Weights of a small audio frame classifier.
Model: waveform 16khz input, layers 8.
Training: soap at rate 0.0034, held-out accuracy 99%.
Data: trained on single English nouns, adjectives and verbs, spoken by a formant synthesiser in many voices, 78125 training examples, 14.0 epochs.
Rows from block 2 of a small audio frame classifier, named by matrix and row number. Rows with one number belong to one neuron. Each number is 500 + 50 x the weight over its row's rms, rounded and kept within 0 to 999. All counts start at 0. Numbers have three digits each.
Before each neuron's rows are labels from the 100 clips, of 14976, where the neuron reaches its highest value: "strongest on" is what is common among them. Only what is clearly more common there than usual is listed. The data: single English nouns, adjectives and verbs, spoken by a formant synthesiser in many voices. In brackets: how many of the 100.
# fc1: MLP up (model.blocks.2.mlp.fc1.weight, 576x192), inputs 0-95
# fc2: MLP down (model.blocks.2.mlp.fc2.weight, 192x576, transposed), outputs 0-95

strongest on: /ə/ (41)
fc1.67:544503426559525553445486543548543544512560527569523482586510462430506553467622427547512426464383619476513481408485448513504520424457466539417534550506484628514560502449475488433532466603477574528515439437426456437443469542465535516584471536520487509523530474511488612487524533459503550466
fc2.67:492430542575503528468517510499513501503559586479524512526537441492501487485456492450533435450495549523494472472481472481488543400498518464541415448564506556601513475433505464520412462441514500550599539517521502529488526509492555599528559518519466462475437529582513441433420383531528529517

strongest on: /t/ (61); /ɑ/ (28)
fc1.277:540552535559434524490440509409472490460511485422466429503444426514460468483446563562512473580474546498550434497495538489468592488420497568641492516565560472613521493554525506493487554474466468539542469597534413476594517540427533418423506578480503606503573511504521458498465493425543467529
fc2.277:458489442468564531452444514523411523522471481602616471545565481531520431561398452553476480489489504484488528519514457507502531395522440558540576567513370497509498505524478500583523445542452536507484447450592425524532509571486511472492516524514541419530499441495527545431446572494490550443

strongest on: /aʊ/ (92); /m/ (37); word: mouse (37); word: flower (26)
fc1.235:484505487510474489523565474520547494538591463483469411469484493522550496492458440465467565496510497629439430478482607506518527520542559535525416534461501484522482450508490564452515508515541505524537490503468515390539396460476532517399516500530443548539524555479556605511556503495475450520
fc2.235:492453496561518528404561506472495498509541463446509489485513483496500540546490590414480453500446463524469463509478442502552521493444512435457525508489426547456559560532477490495507520419383532446455527518480382523388542520530486505508499455529466530394530500561509461493510571489501519561

strongest on: /aɪ/ (28)
fc1.415:487379469499503447460522421427561490535515543595567494456551441530452499544367483535560597448554510474431487402510516464462545556488481467574467505482470545500428458494556554525404512508491495535577486502512420501494438503534566444524520566522498515498471510507393538465487457457590502528
fc2.415:428496458600465592462481545574504549437517485525328534419514508493508527448519434476542457497487560507453515520496504578382446475453483471468540427463540544472446541518597556511553552548445465485492499479540494552514508558513570483456555436525530438412454481472455459517452458514514577468

strongest on: /ə/ (36); /p/ (27)
fc1.30:507575519519487555503493502509477513526471504499523499546473505546522568529530393611566558484437461569511569552561460512461513481462439496517480499447578595513534465467486454430512490451509478448467532509540523442622608540508476460528505488414573571440495494483542504421591586513539572560
fc2.30:588355540534479499469534543565513429587490502506534481474433552541496518517516520454601520523477462533432473505552541510499476479478514442568446500561521492468567545554520499560478506431457438444445429481515496478541495511521506495496544485484494504430450554433468421591385476575481505486

strongest on: /eɪ/ (75); /t/ (61); /ʃ/ (47); /ə/ (44)
fc1.544:455552468566561473463467481566526482607478467458551544474480501512580430468578485528507653564537509511481414512539479503469330503477461538545476480416481526512454510552525433516512562541538419444407498550497529545567564546400444450509527509511457548535537534487411523606468522503425473515
fc2.544:470582484406448504532555472474536514517504480548457472389443513465452551446561573586480426524411462483557621530522439555569532479560451513545545502564482511481404509482563522415501496439555559471479522545428499454557398424551449517542459532614521411526511480449411573558474514482478542471

strongest on: /l/ (65); /ɪ/ (47); /v/ (43); /dʒ/ (40)
fc1.348:537496516529439509379427581412491421506614517521530472417463453565423486480439483494494525472559403480530481520540463498515497501458457597414503427510500521414446503516503512425519449502489497550525436493470553494602505436495529471524519424443600485492476448532651445483479499584563500490
fc2.348:512488396579384574528535593443534463457601512538484465508534440545411440531602434479439523437452491554571482521479465456484495589585440477396531500536575472547484574459468512543471508471460522567542460494527461431532531517511453503521552534437480428495466472479554517480566508586507531622

strongest on: /ə/ (35); /w/ (35)
fc1.442:457524492579505477505518493432427465544550453479499571413451553487479487418479511508484496453580477538471544417488522497527400535473496514495439545556476524511356500602488482532499525516487387505540619520504584562556504479633499531495500523491565523472510482602498603501580539466580453517
fc2.442:512475561498543491537528506555516434496593557541465521451551495536495462456526577537434535463504395493535451542569482494472538423481442521550475463526461516454565493487548504534427501491529462621447583475483566459462501467477504470516524478447460482555484569468431471451519510548515505509

strongest on: /n/ (50); /g/ (48); /i/ (40); word: green (38)
fc1.326:542487559510563519439458520577441570482498498502504592511526498460462633470580525488358513511500556432503470521438427501477480481585503487488490475520514500497583490555483434490572498445452465462470560463516441578599516587469484554550526451435533471469505489471492472550481507414491529538
fc2.326:403496486459478506432481469432433403505496505382395476458466474501505447509410469453559538547543455525519507510467466482532450506475492584509593580544502460446490487523572550506530538443427440332570523527496489441540480518528480423562422462520531483613580469512426575572482518444373520533

strongest on: /t/ (62); /eɪ/ (44); thin (high-pass) (33); /i/ (27)
fc1.184:466489490547450484516573524533477472505473557523549475463501577439465473565526504457479467503441553401472476500453546449496487527396498530475492489568509464465445554441520504404558588452468468468512497575504472534504546420505518495566429545501483431638498420507552522442522542566572527452
fc2.184:415569487549575423456436424439589474485415537568485523521522570467554462517504560544470369499441499441506448527461584516510441588504525517584491561562461461422519500431441562446437462548578549573503496418498544453500525494490522463503455508538517537414517439502473434471473504436481563472

strongest on: /l/ (55); /s/ (50); /ɝ/ (35); /ɛ/ (30)
fc1.178:464473555535509568441509492503448488506548530519485488497563466511556495491493575394475551539447508570460520497521451499536503502549515502509499481490391516470551458398475541616509371511599619589504448545512580512592472619482479425483530468543453485501483524418446480508550407485525527513
fc2.178:476464438498524503538505488521455581433456467422518447503501427470490488543552495472447531396466507496565532525485417493510495511539479569542506415474422471539527572543474431498445495477552524465555482511520517404469422488499396479393416494454527493462428569475415495518458437406485505551

strongest on: /aɪ/ (96); /d/ (56); /tʃ/ (37); word: child (37)
fc1.472:472470558553544384516584437554643485495549527514430462489562523472510403533574516471483562570497495543546562425427469464482488481437622514505442526442537579443513462446536541475462501568458498460501547541404556570517492504595494482547460607527543464508537518589527527456475483399501489539
fc2.472:452492409558523542530412486479394496466447578488406453573539485523529560569484577541487595548542410534521478573469509458455464498476495459499544478530571400420435470457484529486516601438535480491483438468492544434440500478369447504513472510479489441558506511545464554481405575456506555480

strongest on: /θ/ (42); /u/ (42); word: threw (42); /aʊ/ (28)
fc1.377:497561568527551393548515442579490476527523437513515482541513438551494468552524478505552493518568511602496552551483509474519507478456545497473523567490442470482565512575460468473336476470462515491426565531550503464552442515381480458453504454440623475485498534530463564422562544507474427512
fc2.377:487430516499532553439497489466437503490434570561464552489499509583553625528426412453538480516542545560434561519581529493454433483544611526562548492492464481520442563399518585581545532579492440476454555494538486525549448552540533565470529500479498477517542448529514523414475456498517459507

strongest on: /aɪ/ (47); /tʃ/ (32); word: child (26)
fc1.393:579511528530452446475399508545510519474507467557495479532536544491443475597544448524489452479436457430449477557606531464517526460516489437426579414609437488547467410577572487536470501450573471493479486509532508561495504550472507396502510519486498449458513418410465423491447450517474425491
fc2.393:438573562574470534563505512475567463563568495477516483546395538530458527563521462489516475498473478525561498608477485503478453474387429561442562454491518549508474415460484545445520512451500466495590544443524528455507354481490478470450562517549487478503476517431552597454418542552482510518

strongest on: reverberation (88); /s/ (56)
fc1.254:551423483521561463492500567455517525451552463458425503614453619570492456513432567399418530568452486490452472524570449539537387512451517484458395490465465456509389410493521548520455522463471513518536519447486534560486463530474471507526543514517450459402520409564474593544422472484551535514
fc2.254:501463470471610447438522460565602545557524442550535523474510556441467450447481520476534546467473533493498524507508536456451474482551536492418449522467545469589541452552494514555506567459460491560576445574543436572439536576529597506430567509501533547480558544587562523523547495473452475519

strongest on: /h/ (49); /ɪ/ (39)
fc1.491:517580493425401557535520397505409453557500509515512634441504470515388468534474449485437569461500449618372483478478454483469554467461452468541520446542543447466461495521433444510523383510583473475503506490515432515510493502418568476570520534550507527410476586504547410476531475520380499443
fc2.491:507481499528488516515517545475524436553595504495506527443543484536519526495494429505537495488435538538498577538509490452441501544529539574604495537499470511466508484450503527365360464432516535395518504474566505577480484596420605485502434472509490465451436454560495503489441533512566445486

strongest on: /s/ (68); /ɔ/ (35)
fc1.283:457533548443532471496527468505532399444492451521568504474517475406482431406514532472430520528467494455569452400511533538572589511520478452534565515540493523535407559501544522538505653404528436462550505504499387481535531432454452489627577520497503526453530417548476505361408434500503493544
fc2.283:483504496511515520490532501425530508495499469521560433513528486490465547413559491472501543452529528426512520422413457528491504534498427571486490486521484521526476539413441471512449485499526395554625456491493507588514559418467496498593516460515548493480516404496453452610469519469552476590

strongest on: /t/ (75); reverberation (72); /s/ (51); /d/ (50)
fc1.389:502371560463536523520469453506562614510547481467445464498527460536515536540416572453563461529505435530469530536496534511463503580409438574539466543510496479435522503539460534551547467606488392530512524447482484441533467542494488428447465345483496512423567518389509455480447394513496430495
fc2.389:576605587471542475517480474389601456480525509518430534446524528510450589483465478495457521571502514566498473504507441509529489597559564582525598438536502465466486539528486454476417561473554596577449503510576395546525538502532559520491550448474481510541468502604503485531473524537429550463

strongest on: /w/ (64); /ɔ/ (51); /m/ (25); word: warm (25)
fc1.33:542459570482481502458525429408509501463589484526480511523500443528516494562459519552444511475428459440515505435473530553422574510536451399459463421517444514522556487534497572464494532538469575584467562484496474481487583453515440416585623526530450510483403383518586430578498542464431479510
fc2.33:511464495552552461426443535452425505501538428566393521521504497494520547475474515445571411580450420428467457565411532500514528474527489483426569506568484482488442452533520513486504487507457537522528477467484535458505516552548461492576517455528564558390588571516577473462492502512454440536

strongest on: /w/ (33); /æ/ (31); /f/ (31); /ɑ/ (28)
fc1.41:523423417485477471494507478523469559445515490519577519582487507507513549534564452414462380450553507615487423559512470559472445513507570536508458421557518536468426438524472520433544436424485477469555520572491520550550452456512562447505449544467540505528462581475439609494533563504393420434
fc2.41:537519466541441563511472540577497476475482553483382444603528497508534447527461624572460470503426485608522523523486531531518504490506555416454527563520559491567544469426550544473411446518482504591491405478445498551507547550535424608515510521529481501436534510530514567450460554561498515555

strongest on: /eɪ/ (100); /s/ (60); /v/ (33); word: vase (33)
fc1.416:544573518541571456503526505518650497627438494512534545474469530408561556573564488472458482546487547455549503513577664485529470452458482506520473450540535570517501485535421472463539529483501459493428466519531573533548526473544474517523422539426541574433520367377472478424474467479472488585
fc2.416:496516472452435475482512498475570512616448481536459465438465425581520512543515620411488459543578449526463516550480412492524495426538474561536409499610502555489478441509509551411469429541513499518491541463497498502601537527502458555493440421505492451412522464573460520532465531463505484518

strongest on: /k/ (50); /oʊ/ (36); /ɑ/ (32)
fc1.43:476485592577442464460529540476499414539540420433485420521580521476553565528555462538446469488493527419370465503438565440591554452478453521488540511470483499419553516466488528584478456510469482421507482385452537490536581529490537429495494530494478466458434620458490480451385504485498435514
fc2.43:496474438443479471492435569517531460416433453467453519456549463506448417473497484468458448470490531461535563517528499450518446482472446521502359482484368536452513460546551532538570510541492471592571462587612477549633543444471399511570523472512449474541458359426465520473547491502481512575

strongest on: /ɹ/ (74); /f/ (60); /ɔ/ (58); word: forest (28)
fc1.425:558464493577439501522520522408449471439412473487585415487450496444477535519519459500569509521565480412382558477505548489532478492467539529471473484485468456514451528525466477498592496518465474451530485552554554481540447504525592515425601454410402524583463512499487563536548452518507460598
fc2.425:401497522585571461519583566510542467533459490565567504491353515535564502456546571456436558535522387411519529526495416462539573429567493491563474520485525521561497495544513481391468523464528424432476531589437520555547525502500485526566557469493540484529433438490512485505630578529545526543

strongest on: /aʊ/ (79); /f/ (38); word: flower (34); word: house (26)
fc1.520:428468626548449513460489503485465405509498544481542506450405563441435494499494474533508601560426385527441561458449488513521413513450541523567496485485487451464524435512474514510525362485594460542517350499446524399537516616467566546507548491529454498528509505456518544413452460518525503472
fc2.520:469502438464515488508464503452504439534511472489499434372537506525478532449564529474426489444426403474477501584410471478522519517631521498600473518413541500469503501500491426538471484461481610537472481480482493437532483504544514513535508496538525469562416520525522441527427492506566496382

strongest on: /w/ (35); clipping (25)
fc1.115:536505427414550450460470402456516538490462480482493445604425464520443555495439437446489487483524535539613477437576544476504383360514477494565450510547645486386513417406550444429517512474496338475528566560493532536505435493556461528514395449522498569457499528461497441448538459622544472532
fc2.115:504567417531524437568586493571429572549502494534597481543445510410545542528503569553608598549434584553533509514549443544441458438512514562471568535432553487513473488527467499495468518615507491501599487567476531566517469526475570613483598479495479486496594494532542545524441494505496520524

strongest on: /w/ (84); /m/ (31); word: warm (25); word: wheel (25)
fc1.215:504603524535386522501542478562429472498465464582446535564527390584506444459555486478520489447468505423499501442588513590505477383526523491497454505456535539536482506539546466529455481524493498433525566534435505530517406559517403485538556451552468560441495506446486481546402441511504647544
fc2.215:496538505550441431497480472488558484451538443466532445474469457452464496629492532526490547473467484478477573520562444457562523426474551479573562527449455478554483475506498507488518403578502334505387506467438508471446438513520492450573473487530525515559476571514596453457512428418477496515

strongest on: /w/ (56); /aɪ/ (25)
fc1.51:435428544454506466496556490533534582495437489439494481502481448535525576492499450471491456507490456594402598437523572458544534503476450470540470433460497523538451489515550535612506514469436476549521482509521481594549443396583578482554485437392545526428600485526530506490497518448567471422
fc2.51:552471446562488558559447456475484530511537559510417510579497555398559519543576503485528604481440517515459481464397513515452539561491564474539579467593399541537538563488499528494525452491494420566465522566537474525402505504455554432448614427440489505478599540404458508465518489471502444523

strongest on: /s/ (48); /u/ (34); /θ/ (27)
fc1.195:411581531526429436516479546597544439501495520520480490495546511511499462464522403527507462512594529474567490521596433519487491441533438489535441509582442419496492460524541431466457459561472392618535526524497600535485383550476527489484489500545551482535551444463452534478487576454487518541
fc2.195:521528402521532546491594453496485465558481545490536501472558534418469473480573514482455541554446545490533533567504530511549529577527474456443439465435569449476564436441483512478524592516465476434436491507586559514545459524533533494530412545482469489511497523523598566589534453525543576482

strongest on: /s/ (81); muffled (low-pass) (57)
fc1.113:473499443489486563610505400515503414561590570475462487550479481450466589611536562524504438477510585478461433489437476517561515462494434603503553487490490559568552536503541530483493489545502439538537510609521415503584424456533529483416515472484631474494467473457475421489505459492524550435
fc2.113:500560478523449510536453470487587369493599530480423530504484485547455522539454509442433503494489514533554556521448494487469465445497525522471446572527491501521482539561530460462440473476516572521450370527556507516445467505495438547527487473480512482603463454468575545479615451537423475453

strongest on: /ɹ/ (96); /ɝ/ (45); /ð/ (26); /ʌ/ (26)
fc1.350:497554434478566593511565528455498552510502456462522397407437364577512448430512531573514525534460534507352471586494459409488512476507522479482437501454558496586452409443609441527565490513522493553502576535484534591492512566485462519533511464464536574558433554402564480389470469503486554546
fc2.350:521505512416495552422491502546439542480570537484439497512453532596446476467519501580466487581540454481590510540523549438483506593438513450527528462579388575557537571408534477475441534384554592418541590509595574515517561523508483491485470474597481539474533625542449450609481558475519511512

strongest on: /l/ (56); /s/ (52); /ɛ/ (25)
fc1.471:439572542467496581512557552450503479547421507552539538430552537495509558580473619549476478499493513574408417448515426564478438514513620490423420472519511418449438416456486477490553566529477558552521559479526461452575451601517534411434502492575562471529481435459464515469536494455564524396
fc2.471:498526488534467536445464467585535434579496470576476551516532508561444431530504571388453514572522448476473506441451416502487513504542438494498489520477535487599459472628506571450535510504496504414516527535561569491537487462491593492480464466460477561469538511473565493582572416500605570454

strongest on: /w/ (60); /s/ (59); /ɔ/ (26)
fc1.349:447516467561579504521404490575551461529486461496451492589464491510402554550481514517466464454423518499444504464489415442466449440486494560498464478473546480549477346568479507538483556464539464495518532498454496539492457542522509443434513409407546485469547462501529391530530557424481587509
fc2.349:478449462429440486534455466561498418473493482513521475482523555467452457537519500492520529521472544472510471480599464512495499485572531480503494443492491522492453586454456544537534556566498599578433613529521437506435461477427476523468401523472551409499559462558514569606472514467486492356

strongest on: /n/ (79); /ə/ (56); /ɪ/ (35); /eɪ/ (25)
fc1.422:538559505487492570475513572531473539509586522578463578425495507502669529461494478549453608482497500418537460487570492479483556497579471381472503470375532405429419440551518509495478562506501513450494581467471602557498499473516541458555621534413518415481491519489512568548456505401419554524
fc2.422:409445530507456467624449477574519536523474554574537430475548522468526508473503538381450520614581510533421520436500472516535486580499499482464502448490514485535493495469522513520542512457497522403569509502379407454416504604527523413469385504500481399493459482536569549599544472549505509415

strongest on: /h/ (50)
fc1.558:618514480573480495469580549455497415480379497529497480479428454514483490455485470556437520508513374439474453523442502429505513483516575561613549472450492441519458432552504525556496505450453525462476478503456494595414461514573500545555573476548498472582401500478486364622426418493506625485
fc2.558:534473542556550495420552502458468500495471477477512502380455506461508424421509601512526469467528514463563485505472476453566506539495471452495404543478485523452493458447508603404461534419404514463511480513552554550468427371560442494534494496519514502416541565504455506430384438458466458499

strongest on: /t/ (60); /ʌ/ (41); /dʒ/ (41); /tʃ/ (29)
fc1.281:452451591508487559583529470485467550482461455496427517488468507554555527542565549442466538458535376517508468526486570562476592681483519467521569462535499536481543540495485567459457435455592536503479505479522488510512506403498524501521487481510559502454456504503547466516496500517452459507
fc2.281:490468390439394402549541480506507529469566452595443459557531521517499466557556506524541516561568477430499496483465486515432535556430499578466543503500556511463513497381461435505479551503580563520394472480452540423445461613507494506560550552604418418397478513465559433390492524517546487526

strongest on: /θ/ (34); /u/ (25)
fc1.123:478531484393523393565514504564535448499457490566525506486477534529443572539503599545483512600540455485577459474445471477531568395516557595576541495423574511458488467512497538524493441452477514455541489474445537350516461432419563600655433498546458504530414549534413500618487393482518461463
fc2.123:483450460441492571387419444381446492415464477567476548444435549460575474554532455643540517446484450497599526492545518545570492455445413404415426549530441541469477548528517525475500459513509428452507475428511433584453533532523464540521453551552519486528560490567480452458540440462531545480

strongest on: /h/ (57)
fc1.296:548558492458461502558507460592481526481490506551524472628486504455545543435445473498463506559584511623537559492549546492525523408463498524522497506524523351511494525372367478473439437477433493461482570438496418490573576538463487438455483486478526486519521515478535405516481525432538519480
fc2.296:341463492505516451523516469455586474523509511615495516475480675535486587508459561511571538562502444434381479448434537488484551577482565529546571503428489539614518481539457532454434509548449459422496404494504550554423539515505540547461528546537491535413576554560486501444459552504527549554

strongest on: /s/ (99)
fc1.533:514504507455450473524580416517589580518496529524522543546526525443532462508423506477488544575535536505491494509413570490587557517529483483479510532589456471507396585449509516421532499543519492491563487552520505497485601438432571531460520477461526503480458535578492472526546479499538504472
fc2.533:523517514473459485514508528511462416545481564495528482539448559602553478567467488479496587457472484570489474543450637486547461613482496571561514567559482545549548431430482461708562450452552493601453447450490512500525539569435512475491495459472581493445524495527398520504533596522435477491

strongest on: /t/ (80); /ɹ/ (49); /i/ (27)
fc1.9:489551526438567472465417472513491525527455471545494517502479451552493586561519597531471457505499446542455556445594501394490480509500557606509648566521467398443490502509519526507512478540535472445501472547567385558425519515545463521480493450543461452496491554538551476591530433551501407489
fc2.9:528456532528495548470593428447617547467522511473516581499487486498418510540456508456509498500507488523502507532421476440529535540427434452445438414473472432518522524525561535537545505459490491472507516436543549547422552519480495469618483483434483468460518469521546496612536522583518476535

strongest on: /k/ (80); /ə/ (56); /w/ (56); /aɪ/ (55)
fc1.253:447511502517513477468541494470459476450527526451465439487472528466545485431505493500476435454507391478586587402537553422507497515532430492382526512492520437517432446688510548506435586523486407507499566534464639462534403442451485526510477469473564477450511482477500536492546476492529526535
fc2.253:516583500493469472531461541482482483483481499590454506482617507520409482450476581580541523529472512472462517483436442476582412426483566431519567532560555480447506547585507491449476449497567463528553530573576552539502491427511515521580515463407596477533513468583484540472493525529511546469

strongest on: /eɪ/ (89); /s/ (59); /v/ (29)
fc1.423:650451546488498522458533455500547490507500431467488563474518522466439430540512549631529423516552466506559653544544593519497472498464525587518524471450521519448447525578431513484483537476477372515446575407556576499533474546510453464514467482400467581390450486477498463513494403509470525624
fc2.423:448582418559474465467523546448560544410461536525459502448478556557532544483510551533506577504506408476403526488505485518498415504450482454558490535480491422526493506532469565498431492449531471495522504478453554513562440523525525542570512476376561595448541565516453491523496563484507566544

strongest on: /ɹ/ (79); /ɑ/ (75); /ə/ (37); word: car (26)
fc1.47:461428463520487509499504548486503436427455490525514486584432476435494611494490587448519499435509434474477587532533508485395581525542522556573452510478487539475564532615492510553443531452461462482493525472581472430496484577334514503502465450540491506518419487508504503468513438486477504559
fc2.47:482458515539550545484529516403461579461491473574503480476506460499577536508519468512471548646524519458502455558472431586460437493378484332466442528567463551612492531561510500613588513465510507516468438461549499514499371361473465502457485597530559538448484521526585532518385495481523482536

strongest on: /ɹ/ (93); /ɝ/ (69); /aɪ/ (48); /v/ (47)
fc1.287:465446524574477483543475409489542487549497502527447539493486492473547449471459531471346529498442467508529510487584561468496405518440494601568470467562514521462498556394606470498480576590409504483525528547501441541487612485483506506613435441532508449471454504442587444592440478527475478495
fc2.287:466534491465520423469496547529537545504585561501580499444526504510396481557459491501455440559415566540435503492428531493462476468649512436513500462473553497555533528543480472473505510574471490517498545432575518483413499486545555502398457461516364539571533498483595454555517455539533518540

strongest on: /ɹ/ (55); /b/ (37)
fc1.563:504463496435494461488457564499591511464553404585485423625429510470454583540425477565507404579504569462453530485464515488522533469506482498486518581563427501556531484611453478514513452437531450575581476500414531478519489571492577485524518569516573543522492507387548522496523529529469477465
fc2.563:443493525614539528501546513504536559448412451510477539548442518449528451550470486520529615469478398411546482526527517444571455516551485559512457467612446431411489563420477542451429468496518552464428517546477547533503450478476510421472548436507498490428514483593542470463499446542534538522

strongest on: reverberation (65); /ɝ/ (31)
fc1.35:503494558544564503576497443512523461565573453548581558467462474549564572489559496500521507509447535459518532491494492515505571515551459511557512447442503461449356524529502574473515391490523461499575484567517523494561487459395452498572498605511466474504516474440501530462535424641529399461
fc2.35:537445423510533562478560476471470413508423506492589469524478480517498538467532582554485549472578481516348476503517522515445509502393489536502548613507501508414453492488560586565438479437461567505575497664521507462579420445552546397585518505490485499543459503599563471479491518502527546454

strongest on: /l/ (71); /s/ (54); /oʊ/ (49); /d/ (49)
fc1.187:451513495419426532531494473516576580486495493568489439426553545440522498424542501552462539496472490484464580464551451487426580532476528516530519457565413478502424573400400601555515537538509470449443617507462523493470580513516519436461452493458484445504525439554522496386487519513496476461
fc2.187:451521541417535559439438538494416572498471465522499535535503603431502469517394454552446542475550507584541491483425467425439460449530438496516437478467527484465505414420495572482432409433538510471549452576482471436529511438530609518476545552435502511562413496524516580589506486540536495585

strongest on: /eɪ/ (98); /t/ (61); /s/ (56); voice: deep voice (52)
fc1.505:457423531489427509529535529489558505645645438542440471451498544436449523484457534477438492657495500487627477570538549536561516483487574467547459486504581407449542536541457469473500476490490499492480499496497522466580547415468573508506456475502554503555489486521518456425641449481499575536
fc2.505:613514465403433510569520503400575490582519470481485468510360536506433453522492486457546614428497539547470462491518461438524534455529498557562462526460497513518505475548524509447497506455496535485516433453492530403515463518569590474531549535518497521435469532513443521460482544426484386466

strongest on: /h/ (92); word: house (31); /z/ (30); word: holds (29)
fc1.142:573503587503532633556518454508525478493581436514569450531443584453432531557409563620400521492470498415554438490525462541528422611474478489539540502513483525504569380534511571538519471547542535543438499600502597503588515553459469500532416588539520453395463530520443458594460510467453502543
fc2.142:482460534502519406539535498493544435517457549533536419475472536527555467505576469500534527567527474516522467425510552472482601454443414511544492475598527548459508425384520441507476544439439442557593559528443514543418544502528490571489501471531514554437452540549560565508422430443415516474

strongest on: /aʊ/ (29); /f/ (26)
fc1.127:528591542484538563468475538528440556567423515411512555562512505514492537448521490488463641540511563515499461509527510553369449418507503501452449435501410559552485501514439428496391517548550488538483545611440439459456496412548591465593525454480543582516508498561364540446586487448514484541
fc2.127:524500448508593471440396518463494498467525515566532507539561468424559592508564618477521551426452515522521575568480418505496465403569440462551477496543423501497490522476517516494555440561472569526471492452507571377442555538427545512460484453469485455537497551437510445540463433450598506470

strongest on: /h/ (39); /ɔ/ (28)
fc1.230:484492522517438532576506503496552464390456499462534532574604582489445522513510517526444520538519433509534521434522515478465458616506436510497477453448425555470573461515478596523494526497487515563415542584530497524520512551452427519539467494422486499541549376467497534582427527434481438465
fc2.230:568466537537488480529565492368439610526544421456379444502523517554532460545360439508567557526479451466601553501452534458446498525505453532487464374523493536441555540541487490447444492543502511497622522462497427480414530459593397540508483478503567522566453520519509568503424412492498556491

strongest on: reverberation (81); clipping (27)
fc1.294:413477519536541508471523494476535543521461542473578491452504507499605426567472401561608480479507509554479467462523483549495585588467405476482511561495477572537504521447449554523543518560462494511582566453554440461564455603479484459577590432570561520500485456507530486535537468495522494545
fc2.294:484573499420500500513535488528457528411500434428540418461511483473527424532519528477545536508475548447565501412408505485539541540449486522522490586422506536557527544562542441531531507496407539610538436501560496526577488539539512467558587450434503484395354518557449495525506474407507510453

strongest on: reverberation (60); clipping (25)
fc1.136:491502559500559486590553472510512549530475576414628518488528541446507579547565443531595465480496497550435435489518472555498649477438446449452487477523479534450528547493471487423621571487480520487538561536507437441494431549472543492486554550522573481518497477474551463374507465507522558603
fc2.136:492535463538441445597494447433479601491440452578565489422497456447486480623504495536544475597478525457501484424410478532456551515523512563555471493461522432514489562517401435565473455420523497505502541453511494544477480588497500505521478417386453504540429521462431478515535411528392454544

strongest on: /aɪ/ (55); /tʃ/ (28); word: child (25)
fc1.211:524443549614528482497491457533556466414482580495507416480437554534392555414517472510522478542531566469485488493442453416576521418453501462550506547435451552552491403484537546503599494464506439523451523496445390564409442534548504528504446436575511515563524481489575445543424495554485465609
fc2.211:487553533546476671406478503556535512525531482462529514608524485452589441552526455462453494580567513516548467559481499461436500407478432502470509559512473408415476535552472631500506496442505470456515520403474436464487475516551529502493534518461550513476409513482521493503584472609494499537

strongest on: /eɪ/ (76); /t/ (55); /s/ (52); /n/ (51)
fc1.371:454597540585515498435486441457520599551463518387509549471512519488568534552554422511463553465501492558468455538540496475468515453450478454558473555537502491449463475484570503511504578499459431478511591518553521504488495527533462463482503497456501472465472526468470567501428450520479544462
fc2.371:621524485419477458536549488471520555526447476523482450460421555493409509464493545457513483565479487496469420557505421533438505556618499457450436461515495621413590457398486455518544493463532546494462501539464551463481548502545447430531502468494501527581512497497490402513422464525404458467

strongest on: /ə/ (29); /eɪ/ (28)
fc1.437:548432448536505520518482476475444530439393507553504486514489494553478479543495501532519438529503455414533394464439448542465556562522534461514457462417599475520459545500517505544559455543528511510459480381629449503483548462608505587458550459465561576580457500521517481513478442493532490544
fc2.437:446504445420475432464524532476525473499449490532602448435426548583497571523483464515580445443444508485527511532610500557494520478463548599349459468527493477494511514524455537554514572506466415467463485424472440461446482530565546467667498460464494543520474550570442442485537520463471534520

strongest on: /w/ (36); /aɪ/ (34); /ɑ/ (31)
fc1.417:509552403418566547457485433485473498505519585447417490606487536510523515551575598579527566463509557619563521579438531459461546474491393500610489446552579488466499528469523538540559404533509474533481468487472460499504460490515544505445399454509515503517506524563504481457553465502426573504
fc2.417:505425463499527426441484483479553573569482471484545404488527484521532468419607578596476453470531535480524536448465481481519480564475510482479557548540455490455519527578474484517456397466414537471412527619549539506444392609486542524439408411441466534490483488486399515416480441480609494366

strongest on: /s/ (68); /eɪ/ (26)
fc1.90:502520530444604494482493558435573421551469478528542482556535523509470472533546522502527422534418610553495391532487502477511536555485501407474416442544586599428487577492439509471477478570554432576498509459500436493528470512509506545427491375506448490536518511541449610546474487521520468515
fc2.90:555500543472509531514424479520430467502465482532528490449577469512528563538402582582532519503435548464445538471453552511516416584449498486453520518525521471548489471535582395454432423454594471438476512413421507587512552494480535517550524368477441452517507362496430524459501467554427420444